config.toml
dataset = "simulated sounds of rotating machines with and without faults"
input = "log_mel"
spec_augment = true
norm = "batchnorm"
depths = [4, 4, 4]
stem = "single"
loss = "cross_entropy"
beta2 = 0.99
lr = 0.0034
beta1 = 0.9
precondition_frequency = 25
one_sided = true
batch_size = 256
epochs = 85.9
adamw_weight_decay_other_params = 0
Rows from block 6 of a small sound classifier, named by matrix and row number. Rows with one number belong to one channel. Each number is 128 + 32 x the weight over its row's rms, rounded and kept within 0 to 255. All counts start at 0. After the name is the row's rms in percent of the matrix's.
After each channel's rows are labels from the 100 clips, of 14848, where the channel reaches its highest value: "top examples" is what is common among them. Only what is clearly more common there than usual is listed. The data: simulated sounds of rotating machines with and without faults.
# convs0: first width-5 conv (model.blocks.6.convs.0.weight, 160x160x5, each kernel summed), inputs 0-79
# convs1: second width-5 conv (model.blocks.6.convs.1.weight, 160x160x5, transposed, each kernel summed), outputs 0-79

convs0.24 094 [ 86 137 122  95 157 157 108 122 127 146 145  99 137 155  40 146 118 106 162  92 132 123 162 177 151 166 105 143 132 141 203 108 175 154 127  96 137 103 142 113  68 130 141  75 146 165 121 136 111 118  73 112 147 134  76 131 205 134 149 156  67 116  81 138  92  77 159 101 180 125  65  80 167 120 167 112  75 109 170 155]
convs1.24 107 [141 105 109  96 107 111 157 150 146 149 143 125 119 136  81 106 119 132 109  56 110 115  68 121  73  89 127 120 152 140 158 130 114 139 138 163 127 144 115 162 173 115 152 116  96 132 117 151 112 133  94 131 123 170  85 154 101 108 103  67 160 145 140 140 151 199 117  88  98  96 142 110 128  51 178 146  87 158 153 136]
top examples: compressor; reverberation; text has "room"; text has "reverberant"

convs0.63 086 [ 84  84 155 124 125 122 107 128 130 125   0 165 144 119  96 116 112 126 167 142 121 142 118  80 159 111 168 142 137 131 152  89 127 116 130 108  86 126 160 141 116 154 144 125  92 127 186 108 120 169 110 106  53 104 115 191 127 139 121 138 203 166 143 184 132 109 134 156 140 123 118 128 108 102 130 144 134 179  89  86]
convs1.63 100 [148 108 151 136 146 121 107 151 119 175 127 104 119 160 185 124 183 136 163 112 101 132 135 112 205 186 148 100 138 106 190 108 135 117  91 188 118 149 161 125 132 114 145 158 145 134 189 168 118 139 169 180 207 109 177 175  78 182 117 112 145 168 160 142 112 153 156 156 153 108 114 153 140 129  97 199 129 114 142 148]
top examples: state: faulty; rattle; turbine; thin (high-pass)

convs0.73 087 [111 106 131 118 111 114 142 134 112 111 110 133 140 112 229 120  97 122 145 133 137 184 116 112 105  99 158  51 118 131 137 166  83 139 104  75 120 131 149 127 158  94 151 133 124 109 155  95 169  66 187 134 114 107  95 139  86 107 152  73 137 169 209 122 180 138 162 128 184 145 102 146 115  91 153 157 139  79 106 153]
convs1.73 109 [157  63 147 112 107  88 109 103 129 151 155 185  54 139 105 121 167 137  57  44 142  96  90 113 146  67 115 116  89 123 143 112 154 113 150 147  99 110 134 148 127  95 118 124 104 149 100 131  92  68  92 122 134 211 160 123 105 133 106 127 134 137 179 137 174 127 130 104 137  98  80  73  83 123 139 108 110 121  93 187]
top examples: compressor

convs0.13 106 [124 165 168  87  97 146 102 166 158 125 147 116 123 145 121 154 187 127 114 157 138 175 166 125 135  80  88 176 128 118  97 114 131 174 115 140  91 162 148 115  87 131 154 118 133 120  69 152 132 111 119  63 168 137  59 104  90 116  91 165 116 122 140 140 109  96 109 112 105 106 167 144 101 127 132 111 174 133 115 181]
convs1.13 095 [134 112 137 160 168 116 115 161  97 129 111 126 127 140 121 115  81 189 107 132 138 136 141 172 169 108  73 156 165 174  97 143 127  75 149 181 103 111  76 165 134 130 116 107  60 107 114 128 141 125  78 109 197 129 142 128 219 134 158 138 105 138 136 137 146 138 108 133 135 130 153 108 117 164 161 166 143 121 168 158]
top examples: gearbox; speed: slow; state: normal

convs0.62 074 [148 153 117  81 165 171 148 180 117  83 172 212 101 126 154 124 157 105 133 141  85 105 147 191 122 105  75 145 111  88 123 135 161 115 117 116 105 130 168 130 121 127 105 117 181 144  88 152 137 135 115 190 115 108 187 118  77  56 106  99 142 173 104 133 120 155 140 200 108 103 137 144 183 163 186  83  81 125  94 111]
convs1.62 104 [ 98  53 111 128 132  91 172  88 126 114 113 148 141  83 153 103 121  75  55 164 106 109 118 112 116 158 143 137 123 137 163 123 118 148 136 130 114  85 130 138 124 150 126  79  93  56 151 104 117 116 163 150 165  98  78 133 103 148 115 117  85 136 116  23 131 168  87 115 131 121 102 133  80 155 102 128 133 141 147 148]
top examples: compressor; gearbox

convs0.100 108 [116 150  46 143 155 124 169  97  89 194 100 129 126 105 113 177 109  90 106 136 105 124 137 151 118 111  63 142 134 162 117  97 148  73 121 133 119 123  74 116 118 128 101  69 135 151  95 106 113 149 103 115  67 173 123 103 154 131  80 170 143 133 134 191 181 112  64 144 150  83 166 144 194  97 138 171 130 154 171 108]
convs1.100 104 [152 129  96  69  96 126 121 139 147 152 124 160 153 108 112 133 134 105 140 120 147 151  96 145  74  80 113 148 161 133 117 182 107 167  66 172  95 130 150 115 150 183 110 169 129 139 100 174 130 122 139 136 163 199  63  65 162 132 149  86  97  94  99  94 111 145 146 130 119 105  61  83 111 146 117  82 178 133 123 146]
top examples: text has "speed"; speed: medium; gearbox

convs0.2 065 [ 53 143 127 212 145 165 142 119  68 116  62 100 100 134 128 170 196 141 115 152 108 148 148 136 118 101 126 145  93 120 124 129 120 159  82  95 157 151  37  76 176 143  98 132 151 144  93 138 178 141 125 118  97 107 192 119 120 158  92 124 139 132 147 105 175 124 169 169 134 120 195 134 162 170 158  81  94 134 159 110]
convs1.2 111 [117 132 121  73 154 151 139 157 122 127 167  93 119 122 118 110 132  92 143 112 166 144 169 100 142 184 135  93 166 149 130 113 136 107  69 151 153 149 144 104 137  83 163 180 190 119 164 132 184 120 155 167 149 109 147 160  93 172 157 112 130 108  84 100 128 134 111 125 168 111 115 147 145 124 114 156 115 150 172 116]
top examples: state: faulty; turbine; rattle; grinding

convs0.59 103 [169 142 109  73 194  70 122 102 135 144 117  96 124 136 137 171  87 148 149  92 130 170 131 147  80 134 157 141 112 150  88  97  86 147 141 159 134 144 159 161 141 151 208 166 183 120 174 122 111 155 161  96 141 181 104 100 185 188 128 109 189 144  98 129 113 113 223 114  90 116 119 113 142 109 121 135 148  87 108 124]
convs1.59 086 [105 128 149  71 129 184 150 115 108  99 184 137 162 122  84 151 100 132 137 132  88 127 145 123 161 135 114 117 155 107 128 153 169 128 107 147 140 123 177 151 119 186  67 126 106 118 103 184 143 119  58  69 235 182 134 117 124 107 106 140 136 136 137 124 103 116  58  75 107 114 121  54 157 156 136 154 153  89 134  86]
top examples: electric motor; gearbox

convs0.154 116 [106  94 131  63 133 133 106 118 155 180 142 168 125 148 151  94  90  36  89 136 120  98 111 135 151  88 112 109 131  32 148  82 121 167 111 127 177  76 106  79 163  98  81  70 157  83  92 125 125 110  62  91 131  81 147 158  88 102 128 115 105 118  67 108 106 150 126 145 105  96 142 120 127 113  65 116  99 114 153 146]
convs1.154 088 [104 113 153  79 110 182 149  69 154 162 109 140 112  97 150 139 139 162 107 156 153  73  83 179 116 148 162 142 132 149  90 140 175 123 144 137 115 141 134 167  93 141  86 218 151 147 137  93 149 146 144 103 147 148 149 126 191 153 117 104 114  97  83 158 168 127 113  66 150 122 161  76 106 111  69 153 165 104 120 136]
top examples: electric motor; speed: fast

convs0.139 095 [114 111 140 105 124  82 107  99 131 135 159 111 146  96 120  99  94 145 127 125  22 140  68 112 142 128  87  91 133 152 141 120  57  96  96 166  63  77 132 153 104  45 123 153 143 111 103  77 108  93 119 124 145 120 158 225 125  66 100  98 151  94 122  93 127 136 104  84 115  92 107 109 142 113  26 149  98 150 158 130]
convs1.139 104 [121  90 115 165  96  97 110 139 121 136 111 114  92 139 186 108 134  76 135 126 146 107  98 110 134  79 139 108 104 158 143 134 147 159 104 152 154 140 115   4 144 171 125 117 150  73 144 150 153 126 127 105 132 176 123 148 147 104 109  96 156 111 163 116  88  94 139 167 106 107  96 127 138  81 142  72 134 148  67 156]
top examples: turbine; gearbox

convs0.140 082 [148 112 159 112  88 117 161 135 133 116  91  79 129  89 175  81 135 144 117 120  89 137 150  95 100 151 126 131 154 104  86 169 132 129  76  95 150 133  94 166 126 129 108 113 128 137 145 127 157  92  57 181 172  92 146 113 164 135  86  74 117 102 189  77 150  90  87 126 163 166 118 144  92 113 159 151 144 134 123 125]
convs1.140 100 [163 153 212 143 154  91 161  99 229  98 147 136 131  97  89 106 125 146 154 123 115  91 114 159 171 129 177  50  72  48 168 136  98 141 175 170  94 135 136 101  88 135 111  80 160  94 120 147 140 136  90 141 122 145 121 143 106  57 102 154  44 156 130 112 133 160  97 113 174  98 175 105 118 167 140 139 139 140 134 167]
top examples: pump; rattle

convs0.54 121 [162 191 105 131  87 169 113 129 142 155 148 145 177 181  63 141 149 119 161 111  95 115 130 202 124 127 152 130 141 160  94 207 187 124 103 161  87 165 130 137 132 102 145 148  93 101 160 135 142  62  85 114 157 111 131 104 125  98 154 142 163 116 162 117  83  77  80  88 174 140  81 132 129  65 108 182 113 131 119 147]
convs1.54 096 [144  61  96 149 155  96 117  97  91 145 150 142 197 114  87  81 101  64 156 140 150 133 157 120 195  94 110 118 140  51 149  67 111 123 143 137 119 162 123 134  74 149 132 113 106 120  74 140 148 116 151 154 105 113  58 161  71 138 115 176 121 143 158  99 130 146 171 152 137 138 104 128 140  99  85  92 188 134 103 116]
top examples: state: normal; conveyor; thin (high-pass)

convs0.7 124 [156 139 194 131 140 114  82 103 123 217 117 129 130 111 100  80 122 164 133 139 208 109 105 152 111  80 158 120 133 120 106 146 162 145 108  67 100 184  26 148 125 160  96 222 125 175 143 122 107 133 156 136 134 124 104 141  86 146 213 144  89 144 177  83 171  74 134 116 138 106 113  96 109 136 117 126 108  85 188 162]
convs1.7 097 [120 135 104 178 149 111  93 187 107 143 152 125 133  60 115 139 129 116 147 111  82 145  57  71 127 144 101 103  92 150 136 151  64 160 164 128 111 116  39 144 157 115 137  63 137  95 111  86 104 132 129 101  77  67  95 105 222 105 132 154 202 119 145 153 113  71 120 144 143 167 128 124 134 156 148 166 113 108  88  69]
top examples: pump; muffled (low-pass)

convs0.157 108 [119 128 108  92 129  99 112 114 182 103 142 146 157 123 158 176 107 151 144  92 127 159 114 131 106 117 137 116 112 115 132  91  94 167 106 158 154 114 129 191 161 167 150 145 141 143 151 118 112 172 151 118 118 188 123 121 166 117 144 125 176 138  99 131 135 172 208  93  95 110 133 168 147  83 165 161 154  78  94 114]
convs1.157 090 [ 92 129 128  44 135 169 125 106 108 107 144 142 128 120  76 149  98 154 133 138 103  99 151 106 180 148 102 127 153 104 129 153 160 113 111 149 132 136 155 144 142 172  74 120 125  94 100 169 147 109  35  67 202 187 145 135 128 136  99 146 166 126 119 115 111 115  69 101 144 135 113  36 140 162 141 165 151  83 146  86]
top examples: piston engine

convs0.101 107 [ 91 122 114 141  83 136 137 112 143 186 102 150 136 104 162 173 144 145 127 109 143 125 177 111 147  88 123 149 125 120 123 129  76 114 148 126 136  92 118 133 105 128  85  98 142 166  82 131 148 146 108 110 106 137 176  69  59  98 109 168 174  62  94 116  93 159 128 137  92 143 172 136 134 175 126 140 103 115 109  69]
convs1.101 107 [ 92 126 114 135 145 128 123 130 118 123 134  92  95 140 141 155 132 162 190  78 142 105  73 112  80 140 201 127  89 128 183 104  60 142 161 101 168 139 123 128 161 121  56  99 161 175 161 130 135 135 154 130 122 160  19 116 109 160 115 101 151 145  98 155 127 111 143 150  72 135 141  95 125  87 192 112  74 146 121  69]
top examples: compressor; state: normal; speed: medium

convs0.141 080 [137 116 114 136  88 151 111 151 153 137 119 115 161 130  76 150 102  77 140  32  90 128 143 160 141 114 163 115 126  98  94  47 155 126 163 103 146 105 203 174 118  85 165  66 104 116 114 148 127 104  96 179 123 165 160 114 125 150 132 198 160 117 115 158 134 158 139 130  94 129  88 126 143 221 117 111 149 123 158 137]
convs1.141 097 [153 130 119 112  26 109  62 124 131 169  98 148 104  62 111 138 144 114 133  74 148  96 101 123  75 116  91 138 145 132 125 146 114 133 176 147 144 237 110 109 134 152 112 184  79 103  84  89 116  74 133 136 116 155 235 115 125 107 111  35 112 128  92 144 113 150 133 155 125 169 120 134  94  83 145  98 116  94 111 126]
top examples: text has "speed"; speed: medium; gearbox

convs0.58 106 [196 181 174 159 106 117 182 150 172 145 111 150 154 119 181 129 150 134 132 115 113 120 145 147  81 125 115 172 112 152  58  95 145 146 134 145  72 106 143  94 138 126 128  96 105 134 127 204 136 141  93 129 179 110 109 117  43 131 167 140 111  69 148 104 136 102  96 157 125 144  83  95 137 145 117 113  97 198 120  94]
convs1.58 094 [125 113 141 178  53  79 161 122 123 131 103 132 192 185 138 161 161 127 102 123 118 111 198 148 148 144 177 163 175 128 164 138 152 171 223  73 154 110 158 133 175 147 118 113 195  78 159  73 137 136 157 110 151 107 102  76 113 186 167 134 117  79 178 128 145 124 162 129 107 131  99 129 140  96 133 102 117 147 123 120]
top examples: piston engine; bearing knock

convs0.31 104 [131 103 128 110 158 118 102 108  89  86 126 153 159 104  58 116 112  87 129  86 107 202  86 141 105 119 174  79 177 109 133 128 183 103 100 154  93 122 144  98  39 117  56 125  83  88 185 103 121 129 131 145 161 111 148 107 168 136 132 100 164 167 165 143 128  89 115  79 199 131 140 119 113 126 128  91 148 128  93 124]
convs1.31 097 [141 140 130 161 154 125  79 138 131 124 129 165 129 154 114 179 132 126 177 144 184  43 123 125 137 146 171 115 118 108 105 113  85 137 115 113 115  95 134   0 131 132  91 167 149 145  53 103  90 177 126 106 137  62 105 118 101 137  79 103 149 111 133 153 129 164 141 160 147 152  93 128 122 153 151 160 131 127  89  77]
top examples: electric motor; speed: medium

convs0.133 115 [133 104  97  32 120 129 107 113 120 136 124  94  91 117 141 124 122 154  77 153 141 118 136 133 125  64  52 109  75 179 135 139 197 133 148 104 128 152 144  71 130  97  99 122  78 130  53 138 106 101 121  89 167 110 100 113  41  83  67 131 100 120 173 139  97 161 112 144 115 159 137 160 103 130 126  92 107 158 132 191]
convs1.133 098 [167  58 134 128 146 121  95 108 133 101 197 117 123 135  88  70 117 121 121 125  91  96 115 171 182 141 116 143 164 100  98 148 167 110 137 130 186 138 145 142 139 100 136 172 151 124 133 114 161 129 123 139 151 164 116 177  40 134  79 164 111 110  77 102 154 161  90  99 118 134 115  96 120 127 141 105  83 125 150 121]
top examples: turbine; speed: slow

convs0.5 113 [130 120 102 136 121  78  82 184  42  77 140 169 140 164 113  73 113 138 116 101 132  99 147 152 113 131 126 109 161  95 157 159 137 162 144  89  92 118  40 100 110  96 101 131 118 134 164 130 153 111 112 109 157 135 175 159 191 106 115 124  61 121 151 116 153  40  67 113 160  89 135  94 161 150 118 168  64 143  97 160]
convs1.5 092 [110 119 189  53 141 157 129 110 108 129 114 153 153 125 101 115 107 138 133 124 137  77  98 103  98 176 143 120 147 158 111 101  92 146 145 150 140 108 126 106 181 122  97  64 172 105 132 157  99  92 116 137  99 152 170 143 124 143 121 136 132 123 167 122  84  53  69 156 178  93 173 127 104 138 122 151  97 117  94 120]
top examples: speed: slow; turbine; conveyor

convs0.91 098 [ 98 177 173 149 178  86 143  99 162 139 116 153 115 137  56 159 124 181 175 123  95 107  96 180 137 148 130 122  61 215 146 103 111  96 125 135  91 118 156 142 127 176 136 128  66 109  97 182 133 135 108 122 111 124 105 179 136 160 194 104 124 169 179 109 156 103 154  89 147 146  89 141  93  65 103 122 132  82 165 140]
convs1.91 105 [126  82 107 117 157  85 157 164 170 143 135  99 122  85  92 122 143 132  70 115 149 164  76 146 120  87 103 141 157 135 189 131  89  86 116 130 117 201 108 180 129 146 134 131  84 112  81 139  96  92  65 158 119 172 129 172  97 129 161  77 128 191 149 146 132 230 136 146 118 138 171 104 118  95 182 156 125 150 139  69]
top examples: compressor; reverberation; text has "room"; text has "reverberant"

convs0.151 106 [114 105 204 133 147 104  84  47 146 107 112 138 139  79 102 149 112 122 165 134 184 175 150 144 122 102 107 144 157 120 144 137 107 109  80 143 130 116 126  64 106  90 122  96 111  99  80 143  85 146 128 138  98  99  70 135 122 146 138 129  95 115 157  66  75  89 143 145 106  98  90  82 116 122 128 117 124 106 193  76]
convs1.151 097 [ 94 104 203 124 159 127 102 160 107 150 142 105  88 104  84 126 188 104 126  98  90 133 181 121 167 118 127 166 120 134 125 113 101 104 174 155 116 165  96  59 144 109 103 104 113 122 172 135 108 121  94 150 178 106 152 139 177 141 163 112 133 145 129 129 167  88  62 151 134  88 113 147 121  78 154 146  93 171  63 182]
top examples: gearbox

convs0.99 105 [134 134 116 160 191 107 123 167 125 159 120 144 145 217 152 113 132  63 130  67 139 146 150 136 121 156  90 115 108 125 102  55  90  55 167  95 113  61  66 117  88 146 158  65  71 146 125 110 182  97 109  73 168 144  96 126 104 132 118 114 149 115 149 148 112  81 116 152 129 133 142  98 102 161 126  74 104 159 137 162]
convs1.99 100 [120  98 161  93 113 155 157  99 142 163 132 146 104 141 140 149 154 210  66 141 144 152  83 145 140 109 119 117  90 150 152  97 108 119 177 154 170 154 118 146 154 156 137  57 129 173 144 100 114 122  95 119 141 103 141  84 192 126  82  97  54  88 123 136 147  72  80 139  80 106 126 171  80 120 160 127  90 129  93 196]
top examples: gearbox; speed: slow

convs0.41 075 [145 131 170  53 103 100 145 114 113 120  87  65 104 176 114 134 135 151 138  82 127 170 147 138 118 110 134  72 149 135 157  71 154  97 151 171 134  26 142 164 106 104 125  33  86 144 106 101 136  65 106 133 130 172 154 117 127  90 105  85 122 103  79  87 135  65 117  85 168 121 122 130 124 122 101 113 147 170 131 144]
convs1.41 104 [160 144 112 111  41 103 122 142 153 146 147 181 116  84  73 155 154 158 139  83 172 115 112 104  95  99  97  47 100 121 139 102 147 137 158 184 130 142 112 167 137 117 110 142 115 105 133  71 144 135 142 149 126 118 213 100 137 144 102  58  80 129 110 128 209 124 110 106  81 109  80 141  93  77  92 113 102 140  95 176]
top examples: text has "speed"; speed: medium; imbalance; pump

convs0.78 108 [149 124 138 120  58 123 151  81 191 107 182 119 127 129 153 158  85 124 117  58 175  99 134 143 142 137  90 127 194 113 158 133 136 132  85 128 109 122 118 126 155 141 144 114 101 124 127 122 118 159  99 100 155 165 159 137 194  99 168 104 174 124  76  59 191 116 169  74 128 154 110 113 132  99 156 163 103 126 172 104]
convs1.78 095 [163  74 161 130 126 119 128 144  76 176 171 207 116 102 161 122 135 110 134 158 166 151 104  94 198 131 118  69 125 108 117 172 110 111 138  82  90 148 143 113 136 154 206 112 130 116 155 116 170 117 150 118 170 117 144 155 131 119 131 147 157  89 139 143 161 123 134 110 116 168 123 123 132 122 157 118 117  77  71 192]
top examples: state: faulty; gearbox; rattle

convs0.96 109 [ 49 137 200 106 111 138 106 144 139 110 107 109 135 160 171 162 124  87 101 154 130 130 126 121 140  94 131 100 105 219 183 156 159 148 134 137  92 129 158 144 161 146 119 124 130 126  68 117 145 141 213  86 104 128 129 105 157 128 123 148 149  96  99  78 131 133 181 153 134  80  72  52 152  88 109 132  92  96 154 116]
convs1.96 092 [156 151 114 177 107 163 139 136 119 167 107 148  87 178 118 104 109 162 144 122 124  76 117 195 158 162 127 225 182 194 110 187 100  60 162 129 167 156 170  47 119 120 102 132 156 161  78 101 105 148 153 125 120  97 121  98 107 173 141 174 166 114 107 131 141 129 129 155 130 173 129 120  89 149 100 157 124 178 135 134]
top examples: electric motor; state: normal

convs0.48 100 [183 168 123 107 134 128 119 107 142 123 116  93 153 158 158  64  76 138 102  89 134 154 123 120 106 132 165 128 151 107 121 101 123 133  70  91 177  81  94 144 136 135  75 179 149 113 101  98 129 128  95 102 151  86 109  84 150 148  84 120  49  91 108  88 124 106  80  43 152  86 164 121  89 117 140  88 121  79 153 155]
convs1.48 105 [149  69 154 141 152 117 163 107 129 101 110 140 173  93 186 126 130 127 107 115 120 138 114 143 179 135 113  98  73  60 145 106 168  90 165 126  81 120 179 128  91 131 177 156 130 142 191 126 130 131 157 120 166  86 136 171 108  93 146 135  92  56 187 119 108 188 198 135 164 141 149 125 111 141 121 139 159 100 158 152]
top examples: rattle; grinding; conveyor

convs0.146 110 [133 156 103 116 135 189 107 152 213 162 131 148 134 133  91 164 180 111 157  99 185 112 137 140 167 103 159 170  77 139  98 147 133 114 101 144  47 122 167 133 103 122  74 132 116 129 105 114 107 117  63 120 150  91 100 142  80 167 124 168 122 126 157 168 141 150  82 119 141 155 196 189  95  79 134 112 153 114 186 185]
convs1.146 092 [151  46 134 149 144 152  65 130  37 148 126 198 141 127 118 114  87 117  89 113 115 111  95 121 136  79  80 212 131 114 141 104 155 155 128 126 170 130 143 150 122 105 142 107 112 127 124  73 137 128 134 104 181 129 117 181 102 126 114 180 147  41 146  92 139 111 155 140 180 136  88 121  97 156 139 120 149 141 111 130]
top examples: conveyor; speed: slow; state: normal

convs0.83 090 [124  81 136  64 158 116 177 141 152 112 100 180  87 113 169 164  85 128 197 173 157 111 117  56 178 130 134 138 113  65 128 136 118 147 127 123 155 164 143 141 121 138 125  89 130 147 103 115  95 184 161 175  64 139 115  98 125  83 121  97  95 179 109 170 118 143  94 146 155 113 112  82 145 152 155 161 143 146 120  74]
convs1.83 104 [152 110 159 131 126  65 113 133 153 177  55 120 116 123 155 155 164 131 112 122  98  61 174 132 151 119 160 117 150 165  96 144 154 198 114 111 135 107 137 117 132 151 110  84 141  89 103  67 128 150  89 124 145  62 134 141  74 166 125  89 138 148 116  89 142 135 141 185  85 120  60 163  82 127 112 121 103 207 126 162]
top examples: compressor; speed: slow

convs0.114 110 [115 120 140 117 101 146  99 126  76 167 121 156 117  93 126 143  94 112 155 148  70 213 131 121 145  97 163 140 107 100 164  99 168 123 122  68 121 104 122 102 158  46 128 175 105 133 115 169 135 109  76 144  91  92  67  93 123 127 122 174  89  91 162 132 135 134 146 174 176 124 169 136 150  90  91 130 130 152 152 141]
convs1.114 083 [177 107 110 142 173 137 108  72  62 120 140  72 108 172 142 162 125 164 117  86  68 108 142 101 136 186 123 150 115 124  93 127 124 184 145 138  90  79 159  61 175 235 116 152 167 122  99 145 128 179 110  94 139 118  87  85  72 123 123 131 163  86 116  92 106 115 143 157 136 117  64 137 133 130 131 125 175 121 135  95]
top examples: electric motor

convs0.125 071 [148 145 155 140 153 150  56 189  91 109 127 156 115 133 196  72 169 127 124 196 131 133 147 167 101 142 111 129  97 104 175 126 156  94 108 113 119 156 165 135  80 125 125 145  89 112 111  75 114  69 157 145 167 130 117 124 143 117  93 140  57  90 123 134 119 115 136 108 101 151 122 147 187 146 107 118 134 184 146 121]
convs1.125 138 [151  85 133 133 139 149  67 111 146 130 105 142 141 219 103 100 132 136 113 102 124 154  87 135 128 144  51 132 125 136 120  93 136  94 165  87 181 163 133 122 147 136 104 131  99  87 163  92 151  66  54 113 162 155 122 115 152 132 162 126 120 124 134 191 133 117  76 111 114 181 110 136 123 100 141 180 140 216 171 142]
top examples: speed: slow; conveyor; piston engine

convs0.3 087 [165 110 171 152 121  85 125 119  60 112 105 140 163 121  96 151  85 129  87 116  89  94 111 107 114 143 101 132 134 178 131 180  92 155 102 123 158 152 109 149 161 142 163 153 130 130 145 152 113 130 157 149 134 134 143 110 165 115 153 136 109 122 156 154 109 122 156 162  52 170  61  73 152 112 143 115 132 191  48 112]
convs1.3 091 [105 163 113 158 101 159  73 140  40 106 103 164  91 144 151 112  90 142 111 188 105 167 147  98 116 108 155 171 135 110 154 137 134 106  56  95 116  83 158 116 118 134 138 168 131 138 136 101 134 141 112 148 164  70 165 121  91 132  77 152 187 146  95 131 138  80 118 164 114 169  62 199 190 185 113 126 140  91 113 193]
top examples: text has "speed"; conveyor; speed: medium; text has "thin"

convs0.109 109 [105 149 125 131 126 142 120 146 118 119 158 105  76 128 122 140 145 152 208 153 110 115  86 137  99 151 107 132  77 106 161  99 168 130 161  91 122 122 110  76  73 135 122  90 168 140 124 172 165 103  82 159 108 164 113 103  84  76  67 148 191 167 127 144  98 213  66 139 158 134 135 115 137  82 103 110 127 137 118  95]
convs1.109 096 [136 129 169 105 140 139 110 101 127 133 113 136  81 166 103 130 120 167 136 118 163 157 116 102 136  91 122 177 142 152 167 149 142 151  89 141 134 102  97 125 122 161  75 149 116 138 125 158  93 198 175 118 116 119  87 151 109 115 128 147 148 157  93 117 193 156  92 127 128 130 145 114 105 145  72  84  62 114 164  97]
top examples: conveyor; speed: slow

convs0.17 097 [101 159  80  50 166 121 165 154 154 127  48 116 113 137 133 141 111 116 173 108 157 114 144 177 142 111 100 154  87 153 153  82 142 143  86 108 195 110  81 125 146 139 169 105 131 135  77 192 134 138 149  64 133 142 119  98  86 199 100 152 104 134 149 144 136 116 105 114 140 150  64 101 178 126 197 114  80 146 178 153]
convs1.17 084 [ 96 135  74  22 161 203 141 121 138  98 120 148 147 109 139 102  73  94 100 101 138 190 132 116 162  73  89 150 138 134 137 131 125 180  95 159 116 124  97 123  73 128 161 148 103 143 105 158 107 111  87 129 178 159 127 122 138 119 153  94 159  68 106  98 106 124 155 153 127 122 101  68 147 103  86 133 140 164 176 157]
top examples: gearbox

convs0.43 110 [ 86  99 123  67 180 114 122 136 139 147 159  97 166  71 135 157 124  75 145 120 126 117 143 166 125  51 121 140 134 142 172 114 140  93  83  88 150 129 130 130 136 151 168  81  84 116 156 152 117 120 117 151  94 132 114 127 119 156 119 136 108 132 109 144 157 179 177 117 137 149  88  89 146 111 137 153 113 145 141 107]
convs1.43 095 [151 217 134 117 101 183 110 130 132 182  90 137  92 132 117 130  41 155 154 133 105  95 197 134  88 134 119 136 121 128 184 123 107 107  99 114 170 131 142 140 153  95 101 199 144 126  94 103 160 134  89 127 138 142 142  75 142 168  95 106 117 167  66 187 150 141  77 106 116 168 127 185 103 142 131 205  78 148 132 134]
top examples: state: normal; piston engine

convs0.119 100 [107 162 164 192 137 143 173 143 109 105 130 121 115 110  92 110 121  68 160 138 117 106 158 139 121 111 133 123  50 171 128 150 102  88 165  90 125 142 126 115 131 106 138 153 120 121 168 123 125  99 145 125  94 137  88 107 129  92 133 106 113  85 122 162 147 117  96 134 111 138  94 130 146  45 137 146  58 202 109 129]
convs1.119 105 [125 133 120 117 172 188  85 116 168 188 129 137 123 183 123 138 123 136 139  91 154 117 133 139 121 132 165 112 128 139  83  76  90 158  42 145 157 150 117  86 155  97 113 150  93 123 127 143 107  79 109 114 118 160 130  69 122 108 125 159 145 114 126 125 129 130 171 114  73 140 126 122 153 114 168 130 151 139 122  90]
top examples: piston engine; speed: medium

convs0.136 110 [116 141 153 107 113 147 101 128 151 113 127 155 107  81  77 152 131  77 120 168 136  90 124 176 123 100 168 112 174 137 136 125 154 119  94 107  95 132 135 117 170 123  75  68 103 134 101 135 164  69  89 171 143 115 107 175  65 108 122 132 113  73 143 167 156 113  50 143 132 117  87 117 120 159 100  75 139 133 170 144]
convs1.136 092 [142 145 126  81 172 125 119 111 128 101 137 107 132 166  77 138 109 101 168 119 114  92 152 149 166 142  64  91 123 131  78 127 146 123  95 162 181 149 140 109 127  87  56 121 114  71 107 153 173 141  91 111 172 152 100 138 152 100 109 154 114 175  96 104 176 125  54 120 107 157  88 184 156 170 127 169 129  95 153  91]
top examples: pump; speed: fast; muffled (low-pass)

convs0.143 107 [134 156 109 172 174 122  98 125  68 146  83 134  70 120 171 106 132 138  97 132  95  93 162 153 169 162 101 139  64 128 170 153 151  91 125  86  73 102 132 125 111 173  63 112 144 114  96 106 139  84 112 193 122  79 174 108 131 159  88 133  69  58 124 109 137 113  91 152 162 111  94 144 117 155 161  79  81  98 121  99]
convs1.143 086 [152 114 128  74 143 116 126 111  66 116 101  76 113 204  81  69  86 111 137 105 125 151 194 106 158  85  83 122 178 146  95 112 108  76  98  98 131 144 215 123 137 114  54 192  93 161 149 145 126 144 139 108 117 194 128 170 139 146 102 133 141 124 101 111 124 121  90 167  95 162 109 111 144 124 134  72 164 121 139  69]
top examples: compressor